{
  "train_examples": 97500,
  "image_size": 40,
  "encoder_kernel_size": 3,
  "encoder_stem": "single",
  "text_encoder_head_dim": 48,
  "text_encoder_qk_norm": false,
  "max_steps": 3200,
  "adamw_weight_decay_other_params": 0.05
}
Rows from block 6 of the image encoder, named by matrix and row number. Rows with one number belong to one channel. Each number is 50 + 12 x the weight over its row's rms, rounded and kept within 0 to 99. All counts start at 0. After the name is the row's rms in percent of the matrix's.
# conv1: bottleneck pointwise conv (encoder.blocks.6.conv1.weight, 64x160x1x1), inputs 54-107
# conv2: growth 3x3 conv (encoder.blocks.6.conv2.weight, 16x64x3x3, transposed), outputs 8-15, a 3x3 kernel for each
conv1.3 094:43 59 58 73 50 31 63 36 50 55 57 47 49 53 37 53 53 43 66 45 33 46 55 46 45 68 66 49 63 55 58 43 56 51 38 39 33 52 66 80 49 48 57 47 42 56 23 50 50 43 36 44 34 56
conv1.4 093:50 49 52 80 54 46 62 62 60 57 39 37 40 54 46 50 32 46 43 67 61 20 58 55 65 71 35 69 55 53 61 61 39 45 39 47 33 53 51 32 51 57 62 64 44 65 48 72 58 68 45 46 49 31
conv1.5 095:54 57 54 34 60 60 50 58 50 63 44 61 43 61 43 54 44 44 58 41 54 50 62 46 54 46 71 52 63 46 36 48 70 71 36 36 49 30 55 50 51 68 63 69 51 61 56 41 58 45 64 44 53 52
conv1.6 104:55 45 58 71 38 46 39 63 46 71 45 50 56 64 50 53 59 44 59 37 56 45 51 47 41 43 58 62 42 54 54 67 40 43 44 36 49 41 71 40 36 88 64 57 49 48 52 56 39 51 34 41 57 44
conv1.7 096:34 29 29 49 63 58 41 50 59 44 51 35 53 55 54 55 34 58 46 63 73 29 32 56 56 71 37 51 42 45 54 42 38 42 77 55 30 63 42 54 77 34 62 57 61 42 55 57 49 57 54 15 46 27
conv1.8 116:38 55 44 49 45 46 39 52 47 54 66 56 66 47 47 70 49 58 46 47 48 28 38 24 60 38 41 41 43 33 63 43 11 52 70 58 50 43 55 48 47 54 52 51 47 59 52 59 40 71 35 58 43 55
conv1.9 091:58 52 44 30 65 65 50 51 40 61 31 46 69 52 46 53 38 49 44 63 67 51 46 21 40 41 45 54 57 67 35 59 45 42 39 55 25 41 42 66 61 35 53 63 45 43 34 41 38 61 22 66 47 73
conv1.10 098:55 41 52 57 39 54 45 40 47 27 40 40 40 56 65 58 54 37 62 63 42 58 64 56 45 72 54 53 65 71 73 35 65 45 71 40 45 71 38 35 33 57 43 42 64 51 53 67 62 52 76 53 70 71
conv1.11 096:51 50 47 52 44 56 52 41 44 44 33 52 50 58 60 61 58 61 64 41 41 51 54 52 53 38 46 48 49 54 53 49 33 62 47 73 41 39 71 57 51 70 51 60 50 45 59 59 47 65 55 36 31 56
conv1.12 112:49 49 48 61 54 59 30 55 38 56 54 47 54 52 49 25 48 68 67 49 43 67 51 39 43 44 52 49 38 53 49 40 70 49 27 54 56 64 45 41 39 34 55 47 54 65 74 52 70 46 68 58 34 51
conv1.13 103:49 44 48 22 65 41 48 67 65 45 64 44 62 44 29 51 60 57 60 59 67 55 57 51 50 47 46 50 46 41 43 42 43 39 71 35 28 40 45 69 45 45 60 59 51 58 44 58 45 69 37 47 20 51
conv1.14 096:60 46 36 35 48 48 29 47 31 58 39 63 53 26 58 43 59 45 36 39 59 28 55 37 31 50 29 67 55 39 52 38 39 47 46 51 28 66 45 30 58 69 42 66 43 34 41 19 48 61 52 35 51 55
conv1.15 101:38 60 41 65 52 50 35 45 28 68 77 53 49 52 41 51 46 63 37 55 48 62 53 42 27 49 47 52 41 34 42 60 57 21 45 64 39 51 52 40 52 50 42 28 53 51 30 35 35 47 61 69 34 51
conv1.16 100:41 41 48 38 43 37 50 53 56 45 57 61 46 34 40 56 54 32 40 42 53 49 57 54 40 35 52 32 50 40 73 76 34 50 73 35 48 45 60 52 54 48 59 62 43 60 63 61 40 57 51 63 64 75
conv1.17 092:67 44 59 76 59 34 42 49 57 56 45 46 76 51 59 42 57 42 51 54 62 38 33 54 47 41 46 69 55 44 48 57 36 43 40 75 61 43 58 41 42 55 56 53 48 61 43 56 62 44 34 46 37 48
conv1.18 103:44 48 44 53 45 76 45 56 48 55 66 53 55 37 55 49 45 50 30 78 58 46 61 46 42 45 57 59 66 43 52 53 44 48 47 51 50 38 42 40 60 44 62 59 38 48 34 59 65 62 60 43 58 35
conv1.19 099:67 48 60 54 54 67 55 50 41 65 31 46 43 45 51 40 45 47 52 36 45 42 34 41 32 21 53 57 52 31 43 63 50 58 38 50 50 36 64 54 72 39 36 79 57 63 72 56 47 55 42 43 50 83
conv1.20 102:58 56 65 38 44 34 61 47 44 42 49 68 66 58 62 51 40 66 56 67 54 23 68 35 56 56 50 49 46 49 46 60 71 38 40 25 43 35 54 34 54 28 51 39 48 62 46 42 48 71 36 45 28 44
conv1.21 102:46 40 60 35 56 62 70 40 40 42 66 34 49 45 44 33 70 52 51 69 60 39 48 36 43 43 63 49 47 29 65 42 36 54 73 29 34 63 45 53 67 63 63 60 51 34 52 45 52 54 60 40 50 57
conv1.22 106:62 57 32 62 54 42 53 37 53 38 48 42 48 44 42 59 44 59 64 32 34 43 48 48 51 53 39 54 37 39 34 67 66 44 45 40 54 53 41 39 44 30 47 44 55 43 22 54 52 39 57 54 68 45
conv1.23 106:32 60 34 43 51 42 52 67 50 47 46 51 33 39 70 44 37 42 45 52 64 55 58 40 59 55 65 21 36 36 53 63 49 67 50 63 39 39 36 55 64 49 51 66 53 42 53 51 27 51 56 66 39 45
conv1.24 105:57 57 46 64 48 59 61 34 53 54 58 52 65 42 57 47 40 70 32 47 36 57 50 57 53 37 49 54 73 61 42 43 41 65 40 48 44 42 51 61 43 63 57 47 56 40 56 51 79 86 54 34 41 53
conv1.25 091:10 49 42 65 48 31 40 50 49 30 70 46 53 50 41 46 42 48 35 45 29 34 54 66 55 58 71 57 49 52 45 63 69 47 44 65 58 63 51 55 60 56 25 34 52 48 28 53 55 49 48 34 35 35
conv1.26 097:47 54 47 61 36 44 64 42 56 71 47 52 40 13 52 50 60 51 51 47 57 44 73 45 59 55 68 42 35 54 78 44 45 68 56 60 54 69 62 44 67 51 25 50 48 37 48 63 52 66 54 39 60 45
conv1.27 091:51 43 75 58 48 57 47 52 45 39 44 30 34 44 45 53 53 46 49 43 27 81 59 63 71 51 33 55 52 58 34 64 68 59 46 42 12 55 50 64 45 51 69 38 86 61 35 66 50 54 44 44 61 55
conv1.28 099:30 45 59 44 45 38 35 33 58 32 57 48 47 66 45 63 59 65 51 43 76 52 54 59 53 73 45 44 49 55 58 68 47 33 49 75 60 59 46 40 49 58 45 46 53 55 29 66 60 46 57 40 58 60
conv1.29 094:50 82 38 70 63 58 64 50 32 34 50 58 52 80 40 46 50 59 49 53 41 64 59 44 57 58 22 53 52 41 36 58 58 57 43 50 56 45 52 41 49 70 37 61 59 51 79 32 55 58 60 45 65 45
conv1.30 102:39 41 55 48 38 25 24 58 40 74 57 75 42 52 33 38 56 61 43 56 46 35 44 36 45 33 51 47 56 42 50 57 57 32 68 59 80 63 60 58 41 60 43 66 54 41 61 44 66 54 66 50 44 52
conv1.31 103:27 57 37 75 52 60 39 54 60 37 47 43 61 67 59 38 47 73 51 35 64 40 40 28 46 61 54 48 57 36 47 50 50 48 37 58 50 52 50 47 42 36 50 58 55 47 49 37 48 62 47 69 63 39
conv1.32 104:77 49 57 61 56 59 56 47 55 55 50 57 26 74 43 54 41 54 39 33 62 44 40 52 47 44 57 47 38 69 48 54 41 42 46 53 61 34 46 57 48 48 60 54 55 49 65 30 30 51 49 54 63 46
conv1.33 098:25 49 56 69 46 31 49 61 37 67 55 54 49 45 40 47 39 36 50 49 59 47 62 49 54 60 48 45 59 49 49 35 57 63 73 45 65 69 78 48 36 61 46 65 45 57 45 43 41 48 37 67 32 57
conv1.34 109:39 42 48 52 71 65 39 60 53 63 28 49 65 48 50 38 45 42 50 39 50 42 41 40 44 55 47 26 41 28 49 65 43 51 49 40 41 58 69 65 52 49 17 64 54 36 38 47 63 64 38 56 53 42
conv1.35 100:58 47 61 78 55 39 55 46 58 46 32 59 61 42 53 80 53 42 53 64 44 47 49 43 52 49 52 50 58 19 46 55 44 24 69 58 54 59 46 37 44 45 34 60 37 46 67 62 52 44 41 30 53 49
conv1.36 096:50 55 35 29 53 45 59 56 35 47 59 63 74 52 72 53 39 55 65 48 31 40 40 37 27 38 55 53 59 85 43 47 54 44 42 57 52 61 43 58 69 44 40 47 64 27 41 44 47 42 60 54 48 49
conv1.37 093:51 33 54 55 53 33 54 51 28 60 58 42 64 55 35 48 53 49 39 39 50 54 54 55 56 43 31 47 61 41 49 45 49 37 32 54 39 41 47 42 56 42 58 44 42 52 23 53 62 33 45 33 34 40
conv1.38 098:68 61 52 68 54 52 28 60 47 62 54 74 42 62 53 31 28 56 35 39 63 21 30 54 37 31 46 51 50 27 65 48 37 56 39 61 52 48 27 60 63 39 34 35 55 52 36 57 61 56 52 59 24 55
conv1.39 095:43 59 53 76 27 53 48 58 53 63 60 50 44 69 44 48 40 62 51 51 67 56 60 53 33 52 59 42 62 28 47 49 34 57 27 36 74 47 79 63 62 62 60 55 46 77 49 66 68 48 35 42 64 57
conv1.40 109:52 42 75 38 59 67 63 61 54 61 57 48 52 48 58 42 57 63 52 71 64 51 30 61 52 58 54 61 56 39 43 41 84 42 49 45 30 52 55 43 59 59 56 58 52 30 32 44 32 54 38 42 48 58
conv1.41 107:46 52 37 67 36 75 41 61 61 27 38 51 68 34 36 68 35 49 71 52 67 37 43 48 60 27 54 49 35 48 50 56 36 43 41 57 54 54 41 42 53 55 45 48 45 43 46 46 43 41 55 48 51 63
conv1.42 101:53 47 54 50 50 37 59 46 63 42 46 45 46 41 44 44 51 50 58 69 52 66 70 61 59 53 55 47 47 51 55 48 41 54 49 50 58 50 51 54 43 55 58 31 51 47 47 63 48 53 73 34 40 36
conv1.43 104:51 60 44 43 64 53 41 55 61 45 67 56 67 48 74 55 57 43 59 45 34 49 54 52 62 56 68 44 66 37 64 69 50 58 53 51 53 44 47 37 31 48 52 49 53 43 44 47 63 51 42 52 50 51
conv1.44 088:50 42 36 55 49 61 64 60 38 51 39 50 38 63 79 42 80 54 31 43 42 47 70 49 54 26 39 59 66 36 60 56 51 58 41 44 61 50 62 56 62 58 39 47 75 45 66 33 45 51 35 54 57 41
conv1.45 105:52 58 48 26 62 52 43 48 49 55 62 31 58 44 48 49 64 32 44 25 54 57 56 54 37 52 39 55 58 69 57 47 48 51 73 44 77 63 46 24 28 46 39 59 55 34 54 49 62 48 55 49 50 59
conv1.46 098:70 57 51 42 44 34 51 47 45 34 38 52 44 54 42 56 43 31 50 28 44 46 47 43 51 25 30 66 63 63 49 49 58 74 51 44 47 58 50 51 65 52 60 49 42 46 44 46 48 71 44 30 24 58
conv1.47 094:52 58 48 44 41 42 47 42 56 50 82 55 55 47 50 50 42 43 48 59 43 32 41 50 54 73 53 54 61 54 38 67 44 54 32 44 55 44 54 63 39 42 55 59 70 44 47 45 58 62 58 46 46 62
conv1.48 098:44 43 47 81 65 51 60 38 36 45 46 55 56 59 63 44 74 59 62 48 65 38 36 56 44 67 71 42 60 52 58 54 54 46 40 60 39 57 40 45 32 52 28 54 63 39 64 26 49 50 31 53 55 55
conv1.49 093:44 58 37 41 56 50 53 47 63 32 77 54 77 43 56 53 41 69 43 72 50 66 71 61 41 48 60 56 53 56 56 86 62 61 69 62 49 60 70 71 54 46 44 40 45 48 52 44 65 61 49 46 60 56
conv1.50 094:49 40 50 66 50 40 65 65 59 50 45 62 36 55 66 45 52 87 51 60 43 66 53 62 63 45 43 52 41 47 54 69 33 41 45 36 49 62 58 45 40 46 43 54 65 41 44 45 49 56 56 41 40 48
conv1.51 096:54 69 47 58 55 55 42 43 54 62 41 28 42 39 39 64 40 52 55 45 52 46 52 56 59 53 47 56 48 50 51 53 49 77 41 57 27 34 36 47 46 40 36 40 38 44 57 47 46 50 42 48 53 54
conv1.52 100:58 57 47 51 43 55 53 62 59 46 46 44 44 46 34 77 36 69 66 44 57 58 56 47 47 57 65 47 53 24 51 48 66 66 39 66 50 54 47 68 43 36 38 50 67 70 72 43 49 43 63 72 29 51
conv1.53 110:43 51 49 52 52 49 60 40 44 50 68 26 43 73 39 62 52 50 45 52 82 40 48 52 37 55 67 58 50 70 39 48 36 60 56 54 55 56 54 48 49 58 66 39 63 50 80 57 60 60 55 48 50 40
conv1.54 091:47 54 48 53 55 55 50 55 41 41 53 55 46 46 55 47 67 43 67 49 43 65 48 46 20 56 78 53 53 59 42 49 46 47 49 74 64 32 49 68 61 64 62 57 61 61 56 52 44 72 54 13 48 43
conv1.55 104:49 40 42 69 34 49 60 46 43 42 27 64 40 51 28 71 56 32 55 50 40 59 22 59 47 22 54 39 42 40 36 55 71 48 36 35 40 49 58 57 52 51 29 46 66 53 54 71 50 54 41 62 38 43
conv2.3 099:67 39 41 57 53 52 53 59 35 28 44 59 43 61 56 50 56 45 57 47 62 68 36 33 64 56 49 33 63 56 70 31 37 42 27 18 47 69 40 61 70 32 42 66 40 45 62 54 55 53 36 70 55 65 49 64 80 47 50 49 48 46 51 38 56 48 36 54 48 50 52 51
conv2.4 096:62 43 61 36 37 55 44 50 72 62 47 25 47 41 47 52 42 44 35 47 41 57 55 52 63 42 43 41 64 55 47 55 70 43 51 58 55 54 38 44 50 50 55 47 38 40 53 61 29 66 64 44 73 56 47 53 40 61 59 31 27 61 60 58 62 55 63 80 63 53 59 53
conv2.5 090:34 44 57 69 70 55 47 40 54 42 58 52 47 56 49 52 51 53 45 52 57 71 58 75 63 26 63 57 60 50 33 41 50 46 49 42 66 53 42 55 50 39 34 72 43 61 75 69 30 38 51 54 56 40 79 45 41 37 64 60 59 45 50 52 44 42 52 48 58 55 58 51
conv2.6 090:45 58 30 40 58 41 55 46 47 48 51 52 31 63 58 60 30 41 44 39 61 56 46 55 43 27 60 64 59 53 47 43 68 44 49 53 34 67 59 45 88 34 45 58 30 37 49 43 68 75 64 53 57 69 60 50 61 47 50 22 45 75 43 67 44 36 47 40 50 39 34 52
conv2.7 089:61 55 79 45 22 49 60 42 58 69 40 37 41 32 38 67 79 60 57 33 65 55 46 43 48 66 49 40 56 71 55 56 53 42 40 54 63 41 47 47 45 46 39 61 34 28 51 38 52 94 46 43 33 44 48 57 32 40 55 64 57 32 52 43 54 36 47 50 42 53 47 57
conv2.8 100:38 65 39 29 57 58 57 30 52 42 28 28 65 55 55 43 60 53 47 35 36 43 56 41 46 57 63 40 46 36 44 47 50 25 41 37 34 46 21 49 52 58 45 45 73 54 43 39 63 22 49 49 38 69 66 30 51 52 59 56 53 46 46 26 35 46 48 36 45 57 44 52
conv2.9 090:54 79 65 54 36 58 40 34 58 59 63 60 53 47 48 64 48 44 64 61 57 41 76 51 48 41 55 20 44 33 47 78 60 54 57 60 45 53 46 45 59 63 46 51 52 38 48 84 27 51 63 58 59 54 43 35 49 48 48 28 59 46 36 32 52 46 49 82 56 41 55 64
conv2.10 096:61 22 62 31 42 70 29 38 67 45 34 48 58 62 49 54 48 51 52 30 53 57 66 55 63 62 38 50 57 38 57 68 46 49 54 30 35 64 50 61 68 45 54 54 34 42 52 54 41 53 72 31 43 68 55 52 49 57 39 71 41 71 51 57 42 63 51 50 43 57 56 39
conv2.11 129:49 66 27 20 68 38 33 51 50 47 46 43 73 66 69 39 35 35 46 44 47 73 30 45 54 54 54 49 36 38 57 42 48 68 50 41 56 60 37 70 63 41 46 70 34 66 50 37 57 59 62 42 44 57 52 36 60 58 44 51 47 40 61 51 47 52 58 58 56 36 55 56
conv2.12 095:38 41 59 50 68 50 30 50 33 54 67 63 62 53 53 32 34 46 56 56 56 17 73 59 66 37 62 50 19 35 52 32 40 42 45 54 55 53 59 52 37 44 53 58 59 82 69 58 46 46 51 53 46 58 51 47 54 51 60 59 57 60 55 43 39 41 43 47 32 58 51 53
conv2.13 104:50 51 56 42 50 70 48 39 64 56 56 45 45 55 49 52 51 33 52 62 68 30 47 21 17 48 43 71 77 60 55 48 32 68 35 39 41 40 73 64 32 71 67 21 50 46 48 43 61 60 30 44 62 53 72 43 50 61 35 33 55 57 62 49 49 62 40 52 70 40 33 58
conv2.14 116:61 57 38 30 42 53 61 43 62 42 48 53 55 52 44 44 36 29 64 70 64 50 25 47 47 48 42 45 42 51 58 75 49 47 53 40 49 40 59 54 44 62 40 51 41 52 47 31 56 96 51 54 47 55 45 53 72 50 41 55 35 60 44 54 53 43 47 47 37 47 50 46
conv2.15 091:49 64 46 66 24 56 50 52 62 67 58 44 41 25 50 44 60 67 25 59 45 23 39 54 61 54 39 35 48 72 40 53 62 28 51 34 42 44 47 48 54 49 55 40 38 40 46 74 54 61 73 50 63 60 37 56 50 61 56 38 65 62 29 60 62 48 39 30 53 60 56 58
conv2.16 084:31 59 47 46 54 65 51 53 49 52 44 35 55 41 38 60 46 33 44 59 52 59 44 59 63 53 45 58 59 52 40 46 54 47 69 46 51 51 34 47 17 67 49 26 49 52 63 40 64 58 64 36 45 50 52 37 56 44 57 54 57 76 46 50 24 33 56 47 43 85 60 32
conv2.17 087:47 53 44 48 40 60 52 68 55 61 54 35 46 56 59 53 54 58 46 40 49 59 72 47 38 49 41 50 53 65 50 38 51 51 62 58 48 62 50 42 80 42 71 50 56 59 71 61 38 44 35 61 60 49 38 52 39 41 51 30 65 54 58 66 53 56 48 45 59 56 77 50
conv2.18 099:56 40 64 58 33 48 46 54 68 73 49 49 26 46 52 42 39 75 35 50 33 36 61 28 39 48 40 45 49 46 70 68 65 59 39 32 44 60 55 58 55 49 64 26 41 48 41 49 49 67 53 59 36 47 45 56 46 49 36 67 52 70 52 60 60 51 59 69 64 36 50 60
conv2.19 117:55 79 67 43 46 28 51 51 44 48 52 70 59 45 45 49 40 48 61 49 44 49 65 52 31 45 44 55 46 45 58 59 46 44 39 44 55 39 60 55 21 58 53 48 42 45 24 43 65 32 68 57 39 57 70 54 50 32 60 51 46 48 49 38 39 41 57 55 48 52 42 63
conv2.20 095:51 67 56 51 80 33 62 39 54 41 43 46 42 37 62 57 82 57 49 70 40 36 66 42 62 37 60 41 32 48 59 53 49 64 59 43 66 57 54 48 48 57 25 59 75 66 57 25 44 35 57 32 38 51 56 33 69 71 45 78 42 53 70 47 51 39 33 56 52 49 52 25
conv2.21 088:61 26 47 49 60 51 67 56 54 55 24 51 50 48 46 58 80 54 43 50 58 61 72 63 47 61 59 42 43 40 42 45 44 42 47 27 44 59 36 27 61 51 44 64 39 30 52 67 47 36 39 71 60 63 27 62 53 55 58 61 52 37 48 45 56 61 42 51 72 41 35 53
conv2.22 112:56 69 33 60 81 12 50 55 20 28 47 56 51 65 56 62 56 41 50 53 51 51 41 25 48 40 54 46 45 59 60 45 63 31 43 40 50 40 64 24 61 59 39 70 48 47 65 44 50 50 62 44 52 30 36 40 56 53 36 77 60 50 69 59 51 37 52 55 47 55 39 42
conv2.23 103:42 52 39 40 52 40 53 56 54 48 28 35 48 42 44 78 71 72 63 42 41 54 65 24 57 68 53 48 59 41 57 58 40 33 46 40 38 62 63 52 53 53 44 43 55 39 55 37 45 73 49 57 50 53 45 47 37 65 68 52 51 40 45 60 43 36 56 60 40 62 59 46
conv2.24 102:61 40 46 54 34 32 55 79 43 41 37 37 52 47 50 50 54 63 57 43 41 59 53 50 56 54 48 60 48 47 53 43 47 49 47 50 55 52 40 46 51 55 50 42 53 36 44 25 62 52 51 51 29 39 64 53 32 48 60 52 55 54 46 47 36 40 45 53 51 44 55 26
conv2.25 099:36 55 48 48 73 51 58 53 38 43 64 54 41 61 49 60 50 61 51 76 43 51 62 61 56 47 37 56 55 33 57 66 54 53 57 38 64 46 53 45 57 43 46 43 60 39 55 47 45 36 33 61 75 45 65 41 73 81 37 43 32 49 26 66 51 46 45 55 43 53 47 59
conv2.26 092:63 64 30 70 49 37 48 37 44 55 41 30 50 57 63 56 61 62 37 48 66 72 66 42 44 65 38 48 51 58 41 43 40 51 41 36 59 63 58 50 64 58 65 59 43 40 30 40 38 41 54 23 64 60 45 54 55 56 48 57 50 42 41 40 35 56 60 37 60 47 41 59
conv2.27 103:54 71 43 57 66 48 64 38 49 57 71 54 56 54 59 47 34 57 34 19 46 67 59 62 54 68 46 51 59 46 39 30 36 49 49 61 33 57 57 30 61 58 32 72 55 62 80 33 47 52 34 28 51 38 49 66 21 49 65 45 38 56 54 68 55 51 56 23 50 62 50 54
conv2.28 086:45 16 60 42 27 66 60 61 55 48 51 39 45 42 38 56 53 49 55 35 43 55 40 45 43 33 43 70 69 44 52 39 43 60 43 44 56 74 45 55 54 42 59 61 55 47 75 60 55 38 35 55 73 49 32 37 34 46 51 62 59 31 52 58 45 53 59 60 33 64 66 49
conv2.29 094:63 25 69 56 49 54 49 37 42 43 55 54 53 67 43 37 44 57 45 61 72 45 42 61 30 53 68 49 53 50 43 66 50 57 49 49 53 53 77 40 47 55 32 39 47 55 59 64 36 42 21 60 60 52 71 46 57 43 45 36 37 53 32 57 55 52 43 53 40 53 53 48
conv2.30 095:59 52 43 37 58 33 40 77 23 36 40 50 59 44 51 35 70 55 63 80 40 45 51 48 39 35 48 56 51 50 56 77 69 61 44 57 47 53 57 55 55 72 42 34 59 54 41 55 64 69 31 58 65 44 48 27 63 53 48 53 72 46 55 58 61 63 38 60 56 41 24 40
conv2.31 125:44 77 33 48 66 25 35 66 26 52 53 47 45 36 49 63 65 56 57 41 35 59 44 41 56 56 54 41 67 47 57 44 55 47 48 28 41 66 67 30 67 48 33 75 54 52 27 43 53 37 65 57 42 50 40 41 71 68 55 58 63 43 61 41 40 43 42 56 61 49 44 59
conv2.32 124:55 75 18 49 64 25 63 46 32 43 57 67 39 44 50 48 57 46 58 25 44 55 53 55 59 48 67 56 37 51 36 59 49 55 64 65 54 72 61 23 64 52 37 71 36 48 45 54 61 41 51 61 35 44 47 32 33 65 30 58 53 57 69 64 66 54 37 48 57 38 49 49
conv2.33 110:51 46 51 38 52 72 46 39 73 66 62 39 44 30 39 52 72 63 29 43 47 62 41 52 43 45 56 45 54 55 45 50 66 27 44 34 70 33 70 57 36 36 51 76 34 84 63 34 46 62 52 43 52 63 52 41 33 52 58 40 55 74 45 45 65 62 52 53 44 55 63 47
conv2.34 105:36 36 64 21 42 63 29 55 68 45 54 55 60 43 36 48 37 51 72 60 29 34 57 71 37 49 40 64 58 45 46 49 43 45 37 48 49 48 50 67 23 32 73 44 49 66 31 39 53 60 35 64 59 47 56 42 55 41 54 49 77 53 25 46 35 40 60 51 57 64 56 40
conv2.35 097:51 46 47 70 49 51 47 36 45 42 42 41 65 48 46 47 43 60 44 24 56 56 60 41 60 68 53 53 64 50 35 48 50 26 33 69 54 44 66 56 68 50 25 59 41 47 40 56 67 69 52 55 54 43 69 43 71 53 41 47 49 32 48 46 60 55 42 45 42 37 43 40
conv2.36 100:50 56 52 45 38 54 53 41 40 56 37 27 49 36 59 41 63 63 52 74 56 46 43 34 48 39 65 51 52 53 53 59 68 31 49 54 50 53 81 39 47 38 47 63 38 58 63 61 28 41 81 42 43 40 42 38 47 64 42 57 41 56 54 81 58 70 53 66 61 48 62 48
conv2.37 094:57 81 43 63 44 44 71 53 32 47 52 46 38 59 51 56 45 72 39 52 76 52 45 71 61 67 44 35 57 31 65 52 55 49 59 53 55 47 72 60 53 73 54 65 68 43 58 69 49 77 56 58 86 67 74 49 46 43 50 29 43 35 33 46 46 61 42 66 54 30 55 66
conv2.38 089:33 48 40 49 56 33 58 60 39 52 49 29 39 51 55 44 59 41 34 66 41 37 61 43 56 75 56 49 40 28 57 60 56 35 83 59 49 47 66 65 44 63 43 50 41 74 57 43 33 42 62 57 52 38 44 39 30 42 54 63 45 39 74 46 64 58 49 44 42 44 58 51
conv2.39 086:43 64 36 44 57 43 63 25 70 53 62 30 30 44 60 38 33 57 45 47 55 59 36 63 38 73 23 57 55 55 41 68 67 51 75 47 57 38 41 48 41 53 51 42 56 69 41 56 57 54 31 41 67 54 35 65 44 59 73 34 38 53 47 30 55 46 60 82 61 35 32 65
conv2.40 100:42 46 52 59 50 66 44 54 34 51 51 47 38 59 59 46 47 62 50 63 61 44 66 67 16 58 67 39 50 57 29 57 52 49 43 60 37 63 54 49 58 58 66 54 56 45 69 40 54 53 43 48 49 51 36 64 44 27 33 60 48 30 23 38 32 34 61 51 54 26 63 82
conv2.41 096:57 62 43 40 45 34 57 71 32 35 47 51 51 54 35 49 44 41 50 29 32 60 65 36 59 56 54 35 48 55 23 47 71 39 56 57 24 59 67 29 74 66 37 32 69 71 59 56 55 21 36 41 38 42 47 54 41 54 28 48 65 48 54 41 27 38 48 48 45 63 53 53
conv2.42 113:42 58 67 48 68 49 48 63 44 40 79 78 49 28 38 56 39 29 31 43 39 36 56 47 39 50 71 45 76 39 59 42 56 57 42 45 49 53 51 67 25 72 58 10 60 46 78 69 36 50 43 37 50 44 55 44 33 37 53 44 64 52 39 64 57 33 51 49 45 52 39 37
conv2.43 097:57 33 73 68 40 49 78 33 53 44 56 46 65 70 46 50 35 44 61 58 55 53 36 38 39 48 39 48 42 50 41 48 28 40 35 50 49 58 48 45 57 40 48 44 45 67 47 51 58 51 71 44 45 46 48 76 66 27 55 50 62 33 32 46 35 48 41 63 38 50 57 55
conv2.44 100:48 40 54 57 47 53 48 39 34 51 49 35 54 45 57 37 35 58 49 30 32 50 27 50 42 55 27 58 57 44 64 39 26 61 60 62 57 50 54 42 40 53 45 15 38 40 48 60 34 63 46 51 59 53 47 39 44 52 40 26 56 58 45 41 48 42 50 54 45 54 50 69
conv2.45 105:46 56 50 35 39 64 48 61 55 38 40 27 55 59 40 43 54 76 48 60 62 65 38 43 62 69 36 29 57 53 44 49 39 71 55 62 68 45 45 66 50 42 46 62 53 56 37 37 45 72 66 31 33 45 45 56 52 34 51 52 44 54 53 39 54 64 51 56 50 63 64 43
conv2.46 093:46 61 58 36 51 52 57 54 30 51 25 41 46 67 34 38 63 64 49 51 38 35 40 48 42 56 67 37 48 55 49 56 53 52 73 47 55 49 59 35 55 51 48 73 65 33 68 51 46 65 55 55 40 30 39 35 56 70 54 38 51 60 63 58 57 55 51 49 40 32 46 35
conv2.47 085:56 71 45 19 63 30 45 76 47 54 68 54 35 21 34 42 57 36 49 45 45 51 54 55 79 50 47 50 59 51 50 48 42 33 72 45 39 45 47 51 42 46 43 42 56 42 65 50 64 41 57 43 42 48 45 44 42 67 43 71 49 78 59 41 38 45 49 45 48 51 51 44
conv2.48 085:58 48 50 43 64 42 37 53 51 64 48 24 38 70 43 43 50 58 60 44 54 46 56 41 24 76 44 46 55 46 39 53 41 54 45 31 55 60 43 40 64 54 44 72 39 53 74 56 49 44 44 53 39 85 49 43 63 87 56 58 50 33 53 75 45 70 47 50 39 37 54 61
conv2.49 105:51 48 58 55 29 63 53 39 49 54 41 44 59 45 38 63 57 51 43 38 60 53 59 42 53 45 53 35 56 54 39 28 36 52 36 32 66 58 26 77 67 19 56 72 56 52 65 73 51 40 61 42 29 43 64 56 42 52 57 57 48 43 47 50 61 62 46 53 37 33 53 73
conv2.50 098:62 41 23 67 42 47 40 45 46 58 29 42 50 40 32 46 55 56 68 44 49 46 80 50 28 43 56 50 72 49 49 49 58 50 37 57 28 61 50 39 46 38 50 54 39 37 39 59 32 33 49 69 35 58 27 44 41 55 64 62 75 58 58 44 40 65 33 60 60 47 71 60
conv2.51 105:53 75 31 42 66 18 52 84 32 46 58 56 59 50 47 54 46 36 57 45 47 67 49 31 66 46 62 52 57 56 52 52 46 53 44 46 60 45 68 36 57 30 36 63 66 54 42 42 39 49 52 63 45 42 52 57 76 51 14 34 69 55 52 49 48 45 42 72 56 36 39 29
conv2.52 097:43 35 59 65 30 64 49 39 55 38 64 45 51 38 46 43 42 69 26 42 54 55 27 55 63 53 50 35 52 57 41 46 60 65 38 60 52 37 58 71 25 44 60 42 26 51 71 60 36 63 56 39 50 24 49 24 23 34 47 46 57 60 60 55 36 37 51 42 59 60 51 42
conv2.53 083:56 29 39 67 52 58 68 53 35 46 45 50 58 40 54 53 59 73 53 58 31 34 25 61 39 38 69 39 53 42 34 37 42 49 47 49 48 69 50 50 27 46 55 57 46 44 36 54 70 23 56 37 43 72 56 52 80 40 61 43 54 58 41 49 54 47 41 64 62 42 22 62
conv2.54 091:38 30 37 50 37 60 52 28 54 44 38 50 58 42 55 67 34 50 44 44 32 38 50 36 36 42 56 62 62 51 52 37 41 68 50 40 57 53 40 43 45 49 57 40 58 55 62 56 41 26 57 43 38 49 57 41 50 12 45 81 42 34 64 43 18 27 45 56 53 59 66 62
conv2.55 108:27 64 60 64 42 61 43 45 57 37 44 41 46 71 51 70 53 50 53 68 75 26 34 47 52 48 43 34 48 45 48 66 81 35 49 54 67 61 50 58 50 45 47 65 58 75 41 49 56 59 72 31 31 80 38 45 62 35 40 48 40 74 51 41 60 55 52 48 60 38 57 58